Weights of a small image classifier.
Model: 5.52M parameters, 24-pixel images, arch preact_resnet, norm batchnorm, activation prelu, depths [3, 6, 6], widths [64, 112, 192].
Training: muon at rate 0.0044, batches of 256, held-out accuracy 97%.
Data: trained on simulated grey scan slices of phantoms with and without marks, 122500 training examples.
Rows from block 4, named by matrix and row number. Rows with one number belong to one channel. Each number is 500 + 50 x the weight over the matrix's rms, rounded and kept within 0 to 999. All counts start at 0. Numbers have three digits each.
# convs0: first 3x3 conv (model.blocks.4.convs.0.weight, 112x112x3x3), inputs 95-111, a 3x3 kernel for each
# convs1: second 3x3 conv (model.blocks.4.convs.1.weight, 112x112x3x3, transposed), outputs 95-111, a 3x3 kernel for each
convs0.30:426504430492507526476496480495465526547410433532574554596467504468502478417479525580524441470530477410502572527466437437437419441474392544449494499459495529486511563447432526520549476521554555432392516481449442491536501547536483558659451460556437426560489558473661465448512520521623490461529492486505478550436446626484438466525569418618510506546520497529471473579582442531431381519472527500524444456527496508499475474542452456552593532512533400514548460448430
convs1.30:456470447593571503520484493496547601476472533527468548521462511485448506537564488482447434475531484533559474474505509380482563561529536496472379545492493496416541490512585496444520502559458551501538516525491459400487537494460578514488551487513499463520462487456514517477496595533470533589482521535584532520619529569556493448494514450542463504474486473469418448472479452436505494472495538542603513446485489538553516597538504415421534506545458470466471499479522
convs0.31:561560520539541414550460562434427496517513438474497495550621535544597475528462450469470540478558468538573442509562469485503422504517461609457581475474616431548549418530527391404571521525557462507374440534572409560624560548635506456592388564450431506558477464584539540520570529421537473424537414503552698496527591409461496381427453460553575495541591460579511513549453486518474567450476504586575455540520528513468480443462520530532456487468468516443519495518595
convs1.31:521539477555603497495609598508535606524477497542648533380448486525508496613525490588483478616566441526459414499465558539468467430524508492521544523401464551520530562500507487458459398444524585572447575444437413465546499447536459460505542497429543481438549493528500591482497471560472466656543495613583485489519507467522479535432546552483451500518465455435456585393503570537573569460505515427576537449528484481464407532472530547519574539620495536540500494571476
convs0.32:488437509442500414579634611484386469545509476557511496418432538489532488533511440454518459521589366469543514543408437430548483444527591505508590483513538533571406557488536523493477529528555511508503489495501547501496433510597440462598505564430502541580456541437511575441552512473551602438444528528347504553514478457486436546421529447476522492407470420527532462506441579544451579418480450468439495524536454527484500496528508566494599542421515484522515480418446
convs1.32:536454482493513520411461557495565541493467519544477554465500560483525526493461441445527556485555552419483481430480545558538637497565608557521597462437568557571500566503559470489498472360547547540576496458476515545400485436492508528475478528509454568507597493515612538515550577584475535560488503528551523551519523497492570477477479505464564488419577553518543561448403496493521486501456536503411481528575466404540550484524520515523543454481472528566569483630506
convs0.33:555518462446490514510540509482436541495421557520512500539466516577415465385419477432588568530472462476563478458480641533449464551457440483448519459427505518495476488573524541497406410538470542592570588513538573404455448535508456470454522475518501465504543412528575579418424462511465549508457472505455529437481432461454398482490519569575439462521506488555464518462568528536498531470586426479606440413599517487584489487513459482482494474438451531555432535501547
convs1.33:515453417419477476468408530517543499443586534552485405552505498538464433506499481516560428530566494575496531510527577524505493542525537622564471583366459448570598496626567532495496530561502363409448564562484560419479477484535533470494469405595495565496535533489453498450489530552527497506496519461459595470494580416528563463502556453468514565460430507500433518444530489466506433534531468515550503475554437481461483544490594448418533561503501534554520475460553
convs0.34:465414518455507507640588555448396488538539522456462388511478540555443538472426451479511461524520462482502515563422488468385476555460508501464539512526571488507492481540497571473499536532438564497472576514462557483614406482546455443606455488384460418553551495515462515592501432478530416496546506486419453579450441410504517454570497543489449545549399536524430500424576438528503569422645506491434505463545480446547512450538479506555527406386590505500485484525467
convs1.34:555527623543490531527401393519412468541493496550538513543464483479493459509464510470506501507524492529542478510511461504477585536500525444534528549500514558549506581517509571534627544479623460509557463485530524513454517516591494498463546488491470533473529467550512487445434575585487558498469537563435437476406416472534547489499462478471494481414522471607471469509502573537482427391443486437446623474550610481547465554561468555580438504464456518503523542474499
convs0.35:507411536523502438495501496469529480565427465461583494460609548501432538479489446482486595507530475543443501520501572532447497618455537458475466470552511521509576515533562455504532517538532454459577502459572545591508569509500541489520444587463565429494603495472536532423562465517493430428464523444524602618417601416510430443556429359522442446485580510470420440549439468504459519538482466539412452433636439465508454409466503485578460514525433554556456415487436
convs1.35:517429416465559481510594537506454504509492543483472369514491585548496605468499449504483436428474429425428546435516477434462362481521385512526509492495550426506528529521489453562468537526504498540518553473567499504538480517586486443570536415515456460529485424520633452529567479504472510586446427517430453544522520493630454479414544421492485438508386480477470516425360459450478562529545474626528485399558484552432510490473498467543504576564517548522510537522527
convs0.36:452601544504511507434491510496497467529495560476472558486447459508430445503590417393515520460511470481439440380578525474497655517478559614401513599490476544505450476487538447483546501429559534520514458547536481534485552592464656554510507577437501479457461510448492429464529515540454436547446461457546466543442484437398473463426548482459478531465516438496508447528455436533517496454565570448487532463596464423574579468458514480494489527533494472480487421400522
convs1.36:518462549543490577583466430520461529644577512481473574475520536416475461526454498539520587622501512500401542564486497468458517425435494511440525527529530561507558526460504522539477492497493507412482475389510463434517496484478478494496533477439503523465426527475455522539408425549515524556575569535479480443533512472584574549569495465463464537531519471497512536528431440455502481540482557489494491502459436493577569470440517568512477508460484484540614481422526
convs0.37:458373443422519464450497460566568479467522474384569508483413492500438381452507389443443469448429558466516538529469496522566453461554471408511503482489465467528571510565517414452470474538482545570533424514474492550534464450421613511515442511523500412385460479583497528497428420387452488470472458474527486554498399493443520525444403454578479536522538553421447527452545490514413446472482529517514611467419542502584565447498496542494486440434394514516384416537511
convs1.37:473491387520507393546487424448537460541521527497530509528491537525454446503548480487487524551547515623479523520533564472495511475506460492431480397462558521541422442479425503470546518595527464498408537415473468392546461494500479532593517509498431542497526562474541442482498427490556486502485461497544514426622510438543522501574596483547501494637569417432508484353483424511493541620542466445456533389394459475515619501504424526586524586506464554521560509502485
convs0.38:428518471472498531573569486557485500501517530445576490486498593481510508533452420568537559561452532427465562565467513538508634443566563432622515474454471398409456529504506531492551477488433492557502519426435418481546496499620490603469496393444581550448505487420478454511469560449463536499496510597511522492551481390402476489558497471517530546467506490502489494468499500573532491418403484494550448562523471507398415467442493605475501487590534550574497470433539
convs1.38:532558480554455477547464474479450606605487494441596436446458458447501449508505549544444459554432674554519538568415557519541528502424523505471482507552531527576482488492474472494506558504540560541583514490512456439502414420482507470449530504554485443573470601580465524551453502586604457505552549550512609516500530483547510449513572598533559515533441482487488529402450523448481580523529475553493492524464452546523531506523499473489394476437517606501569467516657
convs0.39:510602488514500452457519529502490441595405490487501543441584569521544487397471564429458518473481483465392412551469490477454482480571530459423416496529449554503427485511488478420485561499593449451467441463504485520444513513424541452518512470482510524506525504478498513330564407454518428440521503465520525454526445449511499449453554414497464481461488493514524383535425422447548477476542588447456567492535486578466482534454527559502529411479393528414520489486472
convs1.39:495494479537477425580482490549590474527492451541482432494555456445517517457522419485407502445596507531579454558496521496485524450494479507475477517511525462591546510580459547572546462452552496486534594618476493657536507521536471549550472534514472455507559529553453521531476564537480480471543533592459504431445534492534465522507543497540559461467509482518587560470505479502450459527469509695469595526502566440498521484543568536445501556498488575514446532499508
convs0.40:460463433465526571469514528511538435502477428475472472448520502447434392508510446620542594487506480465443424531530459422482427478487440525586439536501590501460556557491441440477477515494465515504506501528605542534491495495626514434468471511508535569511411482539467426454561565451451459528485486479452399549534540437483482445594420497490486463460490496603531518505456554531471552463498652548546487420507480388520478473501565456409491472404554440463594540443514
convs1.40:533433544548499590505472507549508529452428524495500510505582491466454515458484492524520549474533465477453455498526462501519484484511491412499442430518543519556537471462524525566577408491561522612510524571498469467448481528509541487454535507501438408513502430523609493531553481464513506491452522518454423491440470528456497433524437471491420422524549448397439480434424406463463460434480522508445481487538532471472498505556532541460457491462384517462492542525521
convs0.41:533486513497495520523609566531550465465474481594453411494563436482484483490386582444517565564529551574505495571456589468448587499566469542419379501557525520510455413445500542582544490515464413435553467567505476479514519518415430437555536489476516458559514513569464558491500553513460491451523536488499435428406519553474541609548451498513449500555464511542450489467548616482495485533478518511507560513531652445491495537562433455452504452432419429533506535507619
convs1.41:496456535470581492471600467507444625615498403502464502521464475563529436499465563633493463591497443492489450515517486566553426398448416488511586523576550507502512504514523576483513592481540554610471601552447466462502627496479496441560431431507523582431540433462464506426541583406468469451570341520532489485528524453395457440469545483566527461548550550499507542623541487470459499604592506418495540499434607565490497441533504480505574487545514427509552515550427
convs0.42:594555451594503502479513534502470484411463522595445410485466507434513563730636486498497492547558549518497454457493446414475513413491389528473625570532569487489552494522525499546563434549570497450429418553460561512416524500667440441513565439513602541483462442557579502555444459459510529465475470533367446370495480538427459503528532465511441463518598427531517481577409548520462441500528459514470394569397435504518475431532560530541509602554466557494496552525479
convs1.42:499413423495540460497508515551598503515552450491474576506538576498494490571430489472471400449498535515414527489464511469478468518460470484500445508481448512492522453461478527497505462515536507492465497526503534529483444471514459414468539412376434462458426471454504470496575491483487539519497516538583539505516454471475463548508500605490350450541485586527467474589546559444505494488528489500426379493513502470612588493518399500446466497590523516526436475437466
convs0.43:526476488514482546574549560522483464442577491493578565407481501413419362572478439535534455430417389495494532532460535566576561434478464504481560513420475617483490598443480565441574500464492573525532590524482560502475480548552447477486507497509500487576499551511560477546528519531538510589431486565444538520571454432537435399552563549429463498511503442508485413537457534502435577607511427572384487507386577538463451491486488490503514488541546472550507547461464
convs1.43:468406462484514483554507497431425515480420469487615651557532536485573545495431476437471544478503527468488439585483444555547505489516407447509555421504416516475454453485475496505487549432504477479541513482485548559429494478455502503487572571489469452433457488499366534458406448534483431456444417461583513509498519504492486520497535535511463473511512539495570578436431514336479480461478441509539479506533462496536408523460413541431471462436482549514499485494421
convs0.44:522527542480591401558514578464440535475505468578507481478491559421385390527428524545501535466435554565603488564537597531474542497495516492478386429481386559555540496611488510429506543482430538463469413502509516439460439439522499412416411552393505454508566448505473490445586626565561548539541443511553584517433467447494538604480593602480393530508470563484546528541646511470573478517475547555442479525504518464443543505481534466491595377522488451460419508495533
convs1.44:484414486539459510439404546513512540436433509505559496546528570458404471522515442424571470493447472477485503439512518505438490553517493490499453472425493482492503433473444474520426333465492555534491477514495417521514458505461566533493586430512516523602506426469454494500484544442404419498392471471578491504505589500459521492422503530531494519584506525535469502513582577527458505439504399508548474508463538490502484445429511476519593409452489428507511501513515
convs0.45:492522540484523506466506439512476648508539567472488448523518491484573567446494394504531525556452490547500499537421457478563445495518469568580560499504657452511476530500482501634561462579567481572489518581544494497567471552520462521493507454373613529649504590522472623433476470522505493495475458528457525497467444433482509534472464457450412496508440441404485535472480458556534422508527522388498446550468445490391488520500413490438572459436401448448445576516510
convs1.45:515529599548521614427520607538581435443461494378445551493556530504475538452548491518528444437496481424532455465491539483558489494503415513503450482473517526595564472463453471496459494520494501523534511535625462440455533494457493435381493502495483526575526603482479462402415440596508501486469500529514475539495451436448535487456523531476579491460360424489459502509453433516488495511502503505573540446478561531376551523490631530437438458485520473464501563515499
convs0.46:531595494465518443408471511456460539411473430533534432486578482490478466544507417548471528550598556539575567598504429463503512519521484506509493414380495389436499477498439558463471495530523543527464522496553498444457384581640454415554510437535522477509566450528580588521507583502516545473625465491514448469486450447530462492557566505519517556500475530479452511535488449445504525508482530530459432432518521535433489565530509503497472454505468435442478520457452
convs1.46:451538462465446478526480419513541535558455538516488625503505446545538482481492465510401452529434517558536505475464427476406531493460534532498487523582493600548450413492477436425415509503589551530453482406492373436477520421508496494534434514444473465506482514525477432487496473499628506427578515523602482534493517566521452558470516495486548454474589540534470539471474513483576517549466577535437607636449516553467551527599414546486383480479462545557509452535507
convs0.47:565463502534558512449443557553449506420478511502399365479455463495524578470524487408492493475485481591531423542413410613518407585465540452532557439548541431484501504557360576508521517458399539486475427464490539494589627553474559518480443461528471544573495463474346485487524552461512445526439423563606527428506492542505416536439473496561471458496534453579515468448499526460463522629496458524477438429481573527505516516459540455489542537520533421469523524527441
convs1.47:459520490506529576525485547537520507472502552441476536501543489498541484523436552402420549348528542447407500537488496469500545457571432533483495536444454556523473471455514452513521527560605441518546535506475463460562487534471506575543519529493597567420460505552507542560529481526508460520445500542468477531462466565522507543542512491472434462482497584480459493456462400466656418474480505487473425523463498513533598539508503518545535416441455570404456605479472
convs0.48:533626458538589414525472530517481550505499527444466468552479478481463484539462488500529530488515485467540490404452460434473520448425508578462395535437465528487496463516474481508530495521582535521524476538508488490615503561448541473432606504492496572509509519446454443462447515567409455502475468558570524373447472465567536511488555482508487477493420515475466504489490479464496487440496520473517497552558543508503460441466480520483626457507502455545491432448462
convs1.48:552500482589580499572450540497455612396561521449458500459432441548461499428554608423561595532521525445449500486548587374413449369443374440500627468520635506408627556545591414484565583434438488515479426450514497508528486454553396492428588525519609486518572485577624586496550504484521555517486554568518478461468496550523468484587508519489535467479506465498492477400586491503547523485498488613609417388543384639518491516516548536633511573495513480484538482450563
convs0.49:448557556552474528501471458451543578444490620465466501488584448584513519523422609473515471468433549477556458429412414434526524548517480557535461468564510523465447474437460522553499472460529391455435475489509494491635543631539634564452505419565470445468437499548527566553484522486490564482495519441589546377475508454475559579392506395483494495551597547545473566516464494508487484556575476584439528531456564450457507445520526450533563593501506450429569529517537
convs1.49:426421493494481482558558514468539510472395414549490429512507488481462455547519564516498512513512443514464316431483546490496622449468519486496420473454472494497499490552506506499465432583516537538579537465500356473479569501445476604528470505473527528567565575626540623585487449436400519522489525477530483593486512422489522553567457497445433465442476534508521477446477510480518502503551456509542413534570541469556478482479431509481537494436425506566474494453466
convs0.50:563461461506533504534611442469494551462449514482578382414501505523474406438506481534485555544445449540513431499491434488452455583582434494503474525504414444500424460460474387458469523527515440544582488461533540515511526475484470610507460433414508490467573656544484494480400475430451500481482461501435568557425476432598467485534454470396573500446468485486497499514544456447546496562579616561539618548565520487559564517521507467651449357494555462535481513550483
convs1.50:558540521508466505552476525405494490539518582439579474528539457490552476468419452562516508510493498473379531519426439484525567438449543458542491567514428498457501601597572480436516569442454511438484532487442566502438581459537517560438489432490524454520529503649464517563470470623519445541475466490453378431503438478535544537464509508453443501421400544528439432504554477536444484460518513505388533511440552454525583486455411560505532456461436534537562627521593
convs0.51:508493519542466501497478541530503501463474570480455463505506456513479521442531554533552587476475504548506613388426542530509545551543544549486544524465463450433502481463552532434496502518426320415553424526560503487556498456434458434470457486441578459464470447424496470464461403475489488461444497548461508552490555455540478489509533545527550587497632594605526549487505469381508515564534512572498482529571477446531485477528519431447512530492473432478452463543470
convs1.51:412364473494480497485452428574449494565483514530421564507507497562462461502461434526536664480418532492526443440536399461490508543490461497481487488498558457564571471517572495587470507547473453557528423401421535431416485499472464458484525480462572470528466511508452644585423413450530494459479618499529521502464508509480492612587465475412546423504635429554515515469471506439495542373491537430446544477386570375421548500419488496569479485497367527598486443507587
convs0.52:507482588536491595628507486445552540455470515501389487479485477465451402491441571411437540434467458556466454493384462515466520592482360496499521477485481405563508502469522607518424532575444565509529477476535471486502560477409606524390453657502438587514497627403504537393463441589422496500452480519491450451482529553494501521515488470469539405553550457430453496539425480507488533561525430508603525568487536542543510485412527535446537486466493453468554392435508
convs1.52:514468652586543511350464512504524530489494601487479516487484521502483505517429504545498558507469529448484535416508525464444536521562420551494495546549510477525560446468412546412493554485485477518475433524507554436481579599557475533513498529455599462529480495508546514488446569570479598590540516527468438517505487406445553495567573508482450515525447517560491408541510448521531513492505428530510543479511588445451539446538548513602504582482437535503490482473440
convs0.53:536523472487571397536481427428468467459547452489561454456409507532461416547427497520524483456418453480506468508511483528477536500419544450446463500485435480648495489443534440476521489548567453482544504503443438519515510471463515503548393393558531442506475368543490480598489532517571524414528549455562467561472437536477468495580380526598482484524488528508431444641508463526474558602431407478466555536444446452454492502522494468511527441442462509488469585439465
convs1.53:427523475473584497506516526579442596569527503419530486542554576454520547470503493534536519450505431534495535511474496507400475542502381524536501545536485548498533498485493561576571444424557448466571462513484381523518480429505454531400388496548515551498494531529537397433479554421446449453568476478552423483587399452586448476537468528564541581618534513542497547579593548611514496516436417471546465448494526494536441510513527590497517523421401508544478524526521
convs0.54:501437467435480500476507537539458515467488379477497485523485580474423453463555526477548507494466481513495527549561514428586517476552530489577590503520458517433444542515560489549573523489477485411525442477495416457531563483512477465441537406341533489581585481477526530485494487489515533468482528461514451528455467514509484407463486439502571455398502570508469531428484534499555552555500469532503524477473482471529461497506439472484573551467528449488474440485410
convs1.54:495480397514493547487474470447512456517529474522535557503486548494457505501510422504500482456505600479570521588566476629575427613460493550456541472495559587511505447455446532463422523525643529434475370519531465495492492569567440469547501419500522511438463493455469521495486488403387568484463583467516537510505508480456495514558585336521474373466445477543554462466454529443592535460477478502556521471475484521480487507567504480529437471517486502482498479464512
convs0.55:559511528434498580546548416493444523481483388498487537623564509427528474606529525490505454569517420502516394497463471531574428712563411518573425592566530545465411445493509499495576414523519430517447455455520522533576624470420569537377455575426486460464552464540625501571501467480523425481464454477615554472496451498545475472530485439517489503566556487454468466428566475485513477423423476422469469393482568410589476476405491547495612487480505456603505514571438
convs1.55:475499525467406478489495494460505554385402491409457499471505543519525497574515496484533572539461534532537497540589544501520571509516421555522564483534547487517584496490581472506446424483440468542564446530470517454434500548496452537548435497469443551539448628504507508482502468435559489406449499502432426538546420434504523506540581502482511568506614488493434593478457540487538541521476473537468425438462461451426546512516452583385526474472529545528543500461533
convs0.56:481458575503482574568498445492502499529521565457441452407489537461431682421403426547481523510523522428483457429472562483584570526538466487522468628564426532463449514548433466503517669460543576492492563560530517503453539464477469453512455439531498562404429521443501474423462484550479432513519474423431455533446492639534476554462503576423527490498434535539509557497524533507501484590482408454464532534536479521442479528562599505500465584535476555540536583437375
convs1.56:466447492540494565469498511471472469483521450521473535551536538544506562504463455447499535565487475527423546454486523516472486569499474547567495526512534452479445473478535512527516503435502476508540558542492564500436482494514535486485475572585507499508509516497526432484480438455418494497423528494467568501437497522516531510533508491604580501581565454529453475487481451555517536472534450565522459529426543503475555612448511467460509468525528468528588494453595
convs0.57:459507554569573411553476438490560436501548442522484459512488506518493556555468468545435516493558608503566436457474369526567391549469519518540490479468466477473499426553441507575473392443455440398469491443495515469572520447427464454492480417544514576569437525460539516547487516471565482496522420522475508569502545526419459493433507391512448468583476562421551492470510406523455560434420493483508464467461484387503506527423479468583533536481496448461443454461587
convs1.57:461422503527506497454517486490438544445496434456527427603486516609523477561498546548541520569477512498469456502482560515535567444527510504486479518462484479417532472473450519548500478483568515495529520501620510582574491427509470431427466477510539430473431528482601545495491481521531554468421484496483479496535526526478410482560445506459530457492536468530486542495460543549460512424541576434501473541518528623548504492487527487503498497439526453507538448529524
convs0.58:526457452669513476419392514471425395549482549611519468374453498442459506491500453478460484577540474621494347506490455639540566456499592491372573478485482549507380591510449510542480475508501466412473480515455563599565435525647529415448513492482494594522432455543507509513459516484542509510477509519526443529497532432448460396460428545441493492515594512478543534510487560480479494569546500621479524577457503520488540571457517535566501605485554450418479578481460
convs1.58:434445528472499634547476509494450421445493520478455467572610506489532489514475499533466567544501508457587530551546528503496525495401576541491490531450513524437509592621520506457450567497504506561616438521584524410584443453430492494546620503530417564572481508416560428538534443439491540545536524526490433438551443517473536557475598478464482541550454457565526407525409525562498472518538569550477496494481530531455493530443504622530406526550472590581402566502468
convs0.59:481511687574471508457483452398505570462480578459535532537559467421537586525452527540518530523544540595468505622482565469451505455523496429436369533571480594551507455442498537469475481572488642546467525523524511409428419558351422622500474517460430463487508497424437495409509457530495510409532501472546456583580431404463491534485491497535541518484612483484516508540610472397522457537559570539516540481448507550527511427453469434473552375444566499572547390631553
convs1.59:478467516507489402481425486497508469456383440558491497454486456489516497512527530562490488531458524504486532628553509451509483499562492564535505555490507471518502572554475458529509476442497501405499520494545520615638449426494513468447471488420440524488435567551528464502489497571445467500599559575552522472476558505526514526444463493521541537469453583432443554436419565486406525563462389600536500514507542468483479455471480587494497447492495506477484531490551
convs0.60:398416550447465685442463500614483548494469427527516470522501520458501506496427471563454460511453452517513480460476522534457539447504547432526581435482505580584467483487550498380486459457472479447481489423443557450434465529578530567503540625504533514462519532502474551549590549502560558531544459464464479454514493556536525584485493478417568585487473551507564526512469468468479499463498460442466484471496376388436346383510474464429436461440548481462415677545464
convs1.60:427474479539497542511539545563526505482421463444413519479445529515462546570514564539503540447495546543458551487516475512503497453515434443489511491529468555460515522504501570591587485443529546486524514496437444512482468448532521464453472537495482565478506468484576568459498464539665551549484487421500430497423466467520458506429517537476466494452457457418598532405521487461550505530518483539485477519559499435486516557530522440526510523486547534503527586555458
convs0.61:433517388591452563573495500569474576525482467500480479481478541442532541568525576532533468444509377464525548538429467487489517472475388511475526598453436513503545525438461566478432591543438481498502531508478567510532450418448511481501506524569533508501546501534580501572540489532406518516407491501397462454431561406559724424528497442488459479511385498451477516444482552538486490516488484449485483413365517588574517581520519565409458516436485530445484506460452
convs1.61:628442564596395516453487494416498448524455437498524429543506433539497492451539476549530518450452516523417442473550539430400560506433549489538522475600522482511496569419486517559508431543502502464414538521441563528506482532572501494593538494531619431515484506525463589586579511498581564456452503627516623408474571392524430450590541454442511565494550495457581578384485568458536481509460555462422513494437480536433414542589445428504360549539451520580512495472567
convs0.62:452526599413529503460473499516410456511569514546533593506514532558551534503565547458572528432524517484588505526490391443396548537504570476562634484512551554516510431427474469519444525532448384445532556485409525526545519587516401469520431421478559473543473496483391479527584561509501491550511476496432544569481469582453477564431499454502436451460464481428491510399492524528442491472522541442508449493452386435519633486416484519460452443512506503455521468424475
convs1.62:594492509485503562464461592542610443479480467644419529461509458508452456513499467486473458502544490548509449550425395499442533513518600505564514584449538485515432519525516497458467535406525496502532474434517438488451516435484517485421412598464570505450522431435444490483494453454559514470523539463485497431457440383549431408484437486543455428408515548563452485483490583429554501480449576437428483463453392492466587473458525462503528425451481469479446518494471
convs0.63:567489427460519547592514438422500493576629544597557460438470530473460459442469552483584518450484542485533493463442505469475540480482480465387470462414543496393556509518452480449478609500576556459517522420485433495487444416446447522520564427529495537411490475447537537510476606531424571505430491486414426467434455504437489497451491500530457481516538471493418614522421489511437509513502506512488411514512510565489458542450370456541446459491538502482526526542508
convs1.63:470454436448486461499513532524492459513518509539458532469466470470557506559461455475492544530430604491439494472495513526454492504440512519494524500521509499503474470453489541513436528462518463498516515477518445459457511450522560481516449423554558426554547449514494424427452435442525495487568573556449511463445450418566540521490485452491457420447489421482537479467416463575511564495448463486419466547477486502571541472527466503534439505563470507503514513463486
convs0.64:459415521403534481479481470587424448482566458468496618518486476521512523593603472561540490435462449445526539525517408514556392490520518558589556535520530643585560593542490510469424422478509435441462496421477458502505457470480419485519507529458406600530447563507455504531454565536491509482521413498479473527470479528635513495456534518516541451384481496502439515513486475511481526499505521415442553463512593432470588449490574494569542508519467480459429556520523
convs1.64:514587489440641480375481516513457381417528515536469526464468559543556593505504569567528564525466458430428464431435508438532402410499356504477488576603459536528426455567481536561635607530553481566502463456634508576573442547475485526462469461529629508524622496496573495498434489574470407491451446490483489552550438432641518449499574490441472456513426450537470489474558570478424481490486475377494435475545550405451506507500545496493445496400501524472434452526455
convs0.65:488438483490568510546515524495471521480527516493447528360402476386465506394406474524535526559498445542486567457510484455551503487491554473504457650452505512510473469478359506486622460547612507532547497495534473546467491474564561532497485549542496481472556488462625454420514505545462489476446420431504479452417572414473530520386473479487532424544534546492454502487502502463476533553500432578550463557538436443442419495480468497473477530491507508512570588669594
convs1.65:576564489456511457357471449479532443486532441487491467474501527445535521488465500447457509403532478490577515521489510510500403512540509477493542504486594502506477461576487433433447489582514493422541461507519418450475542544516603515523591502475518496541452467487484467527536523432505527531479410491452535565546502543522484523486567497559531568440511509550428445593468438597486475497526474464519466433509471459534599439468479492437457415492439494503494398427517
convs0.66:476584529539637546502542539484571491547584469521474468530482370567484488536505527419511425418554461388446490463437458480564528532549488579536473552559505540510434538425504513491499508641528517488464517451485537538503557446457517434401596458474448611528487581509568468517550505540587491586502525520395425423445441450387409454472457535424432469388491475464497438470521489441497433449500515483438470458486507550516529538465485518532534427535550487565532393601573
convs1.66:458486454452555494454500539466477396436492452443508514472457450543505482536528542566542572601465470481571354486477446527534435467487531472457563480486540482466495454566528527486534545458552489401444421467525537512479499509585461442509427451562424520444507543489486558461429464464450487414553471465452463526495505443509498457458574541511524510498485438485468423451507393464512442421553491456441448474528465457368519495445518457494467477402482470462459468490449
convs0.67:386504439654502444517525434423471512469522504412632597375525436544555492423599450520536486513534521593548534494531553565560526486500578615582453484573641424488552472539511559562442507580501472519527487518459455537431465612458452528523391467530577523436540587458459445576443465499470559442483463450451486457510505560478488564416573534512473514519503580528494548545476501465448494455522536461375512694558499506463476519491500595471482609579506516538552482553552
convs1.67:437526564424506544475483466436416437400446525591463512538584444444467488575483490417561549464606457492537394441465565552576659577450583511482469526474450470493481460499482495577515539546489545599431573392528568517536531464406574559386510479490547468551522554506496428509568521589553503506510474445546538435535532437510464539483553564505599484530593536607485509514544488560560517491570479476481528488534495465495494495475477452550536466529453476505522532432429
convs0.68:597556464575381484500521533538488523606435594521583486496438440464425550533599436554541518530536447513467548470475495464470505441513441468499496536543445538642480496439349527485407565519501496435553466492552484527473548496496394489471551507472567497517530458450517520470599493508400496456445445498474523469508394431661494547431487557436473463493537490514516419418436541571472450505516449456550422567431557470467493401527516474562495387476478450488550533534549
convs1.68:411457528472464518482454496425494491412432568490462538417338573536492501469514507572507580497502434491415479469473440534549545438472585505497501510504497464508466498490527477470494526529523460470460531455434487448400427482561505603501442553537486518471632450530504583534564467493539573556553523458533469431501508544565470504596444459498515500450449493489426453515459558556546496470493529485541562465549576518446506551525498499470456604515497564429480459461426
convs0.69:464563517432481461541614549444500424568543506509506591451524484491473335467447484462413538513421575506459515507419527438583568410542635382467466526464510521507419539393460492482534454563455567482424610462391459487449501493412594461505584492480454484446572486514531574486496474477455491495517516535481592493597496479438473496473498551449435598434408551442450574504495427470539491524461518557457566585563471529482496500491538408487510424442511554509506437523443
convs1.69:538493510525526501528509457554500561516541552404552426535479550525470525486505538499444472432461431484509488605530449514528464531531453499546553542469527493486486538488494521476481475511524536533488562604505525530468457471501458493488483532486491398469537525518498486488493568474575532486567464421504488501500574496444467499488538467518452546534457445462558651484542491584625575547473479539567503575468568609492514447456534438431521523514452512449512535549465
convs0.70:518496509467525548471548495432494477533426411488504485468538543465515523436485360562530444498441487417502642585547619503461594502467535454571469395512383475594449528485549415470572517466459370560588489558473453490486400446520422422436570596475427565471517487506605538506549516506529536469563558527533496460590568435488506514550433550422531577508437483460496485426478460475489492465487570515496459530525528402484499439512529574420505488418502512546575440537441
convs1.70:544502417545492445534471546536500423386573466564524408540496519438538405483480443517467545631474528554568518462527502506496448442504463464554475443493427414501548532513441492485463541509446469458533504524497530553548499473514548498388526501512461488511525529514436504438491567505593414553550500526451483529479550654473452529471529548524562573459457595549408540478565505519518471514564496553526511567491493447510523590518549419485572522471597508380560618459564
convs0.71:486553476502515549483441450456554455474620570425502491521434372499572480486414411515524491351429481471504519444557490472464455578571519453488462446464499468441439453530508467526421564526523392479595461452468525508443517433477600527469464561512464532500605578387514431536408535509471488480468543548431482467516541460532488484412508474495544534450381522546477502536539483437443462522513538506601528546555489461426479581528467490560454439513532397503563502434448
convs1.71:487580510502465431478467434525468504543572398555547488532543576466490503422389545442544556470468449455457459518479411567513451521566475563539533440493465473517518442450510434517475532541443476586519447508498387487533570584408404529472538532540531435393487483586501494489519546452501487474549485502430410512518467516567479446610566417478534489427513530465454489533567433536543446513471568460464552501500496510389470431600500495453437461452399562584493521453502
convs0.72:413476598508389583557557470494623559489548512504491596536555511481483467447484482516565425417480557532466633420523443499461601406443611541523455497527413444476498527482594492489466523487565440439523452460423514511465634523449513484510478494485539582452566575427483542409397443517469479542472611508572497499556482451519558580463499518480469477479424527515521544390572518537483510418493579482514613557486471454586618470420529445473437402492579472521422509584387
convs1.72:483433477632537533545509441491494556457498504528570431551481497527441517527493565604461477583501502542488528614490438572497503503525440528571574557518456584504473512453536376446528390454580526526519514541517579604466441444472506440556517412520493473554413477577531524487498560432540540418540508559523528475513559518637473484586559493578493458581408450563526473514447471545433465508492530561434488546466510401516501580555539477536488446473436392469487412503618
convs0.73:625484508474457522441433513554497559515512483523532638507545538504462495443481621498491442476463477409413476501355475493522433483512551420458459478575516510509555545429536579500479526584496429618699508491484530491537567468445509573465575603603540537547567525565553441446462461486487524518483463451475566492557495555459507575527473522428493537473482594522454521468533546495506536507496481445520532464494542566564504473441525485583539483481475556541537531488504
convs1.73:539541520689531536574440465512446499526538540463518552567427509428503429527516637583543522650447552530449520619482461482489541555483474533536547527523449462538580536484517452503527460446555333429497451530506515562456506602505442464506447467506644554510547449470538460536542506510544522487494487456490566457495538710493557469411350489476434526501470565422421428554570450530429473612515488500430482495482553544463383506469573531546608577532546536519572513491563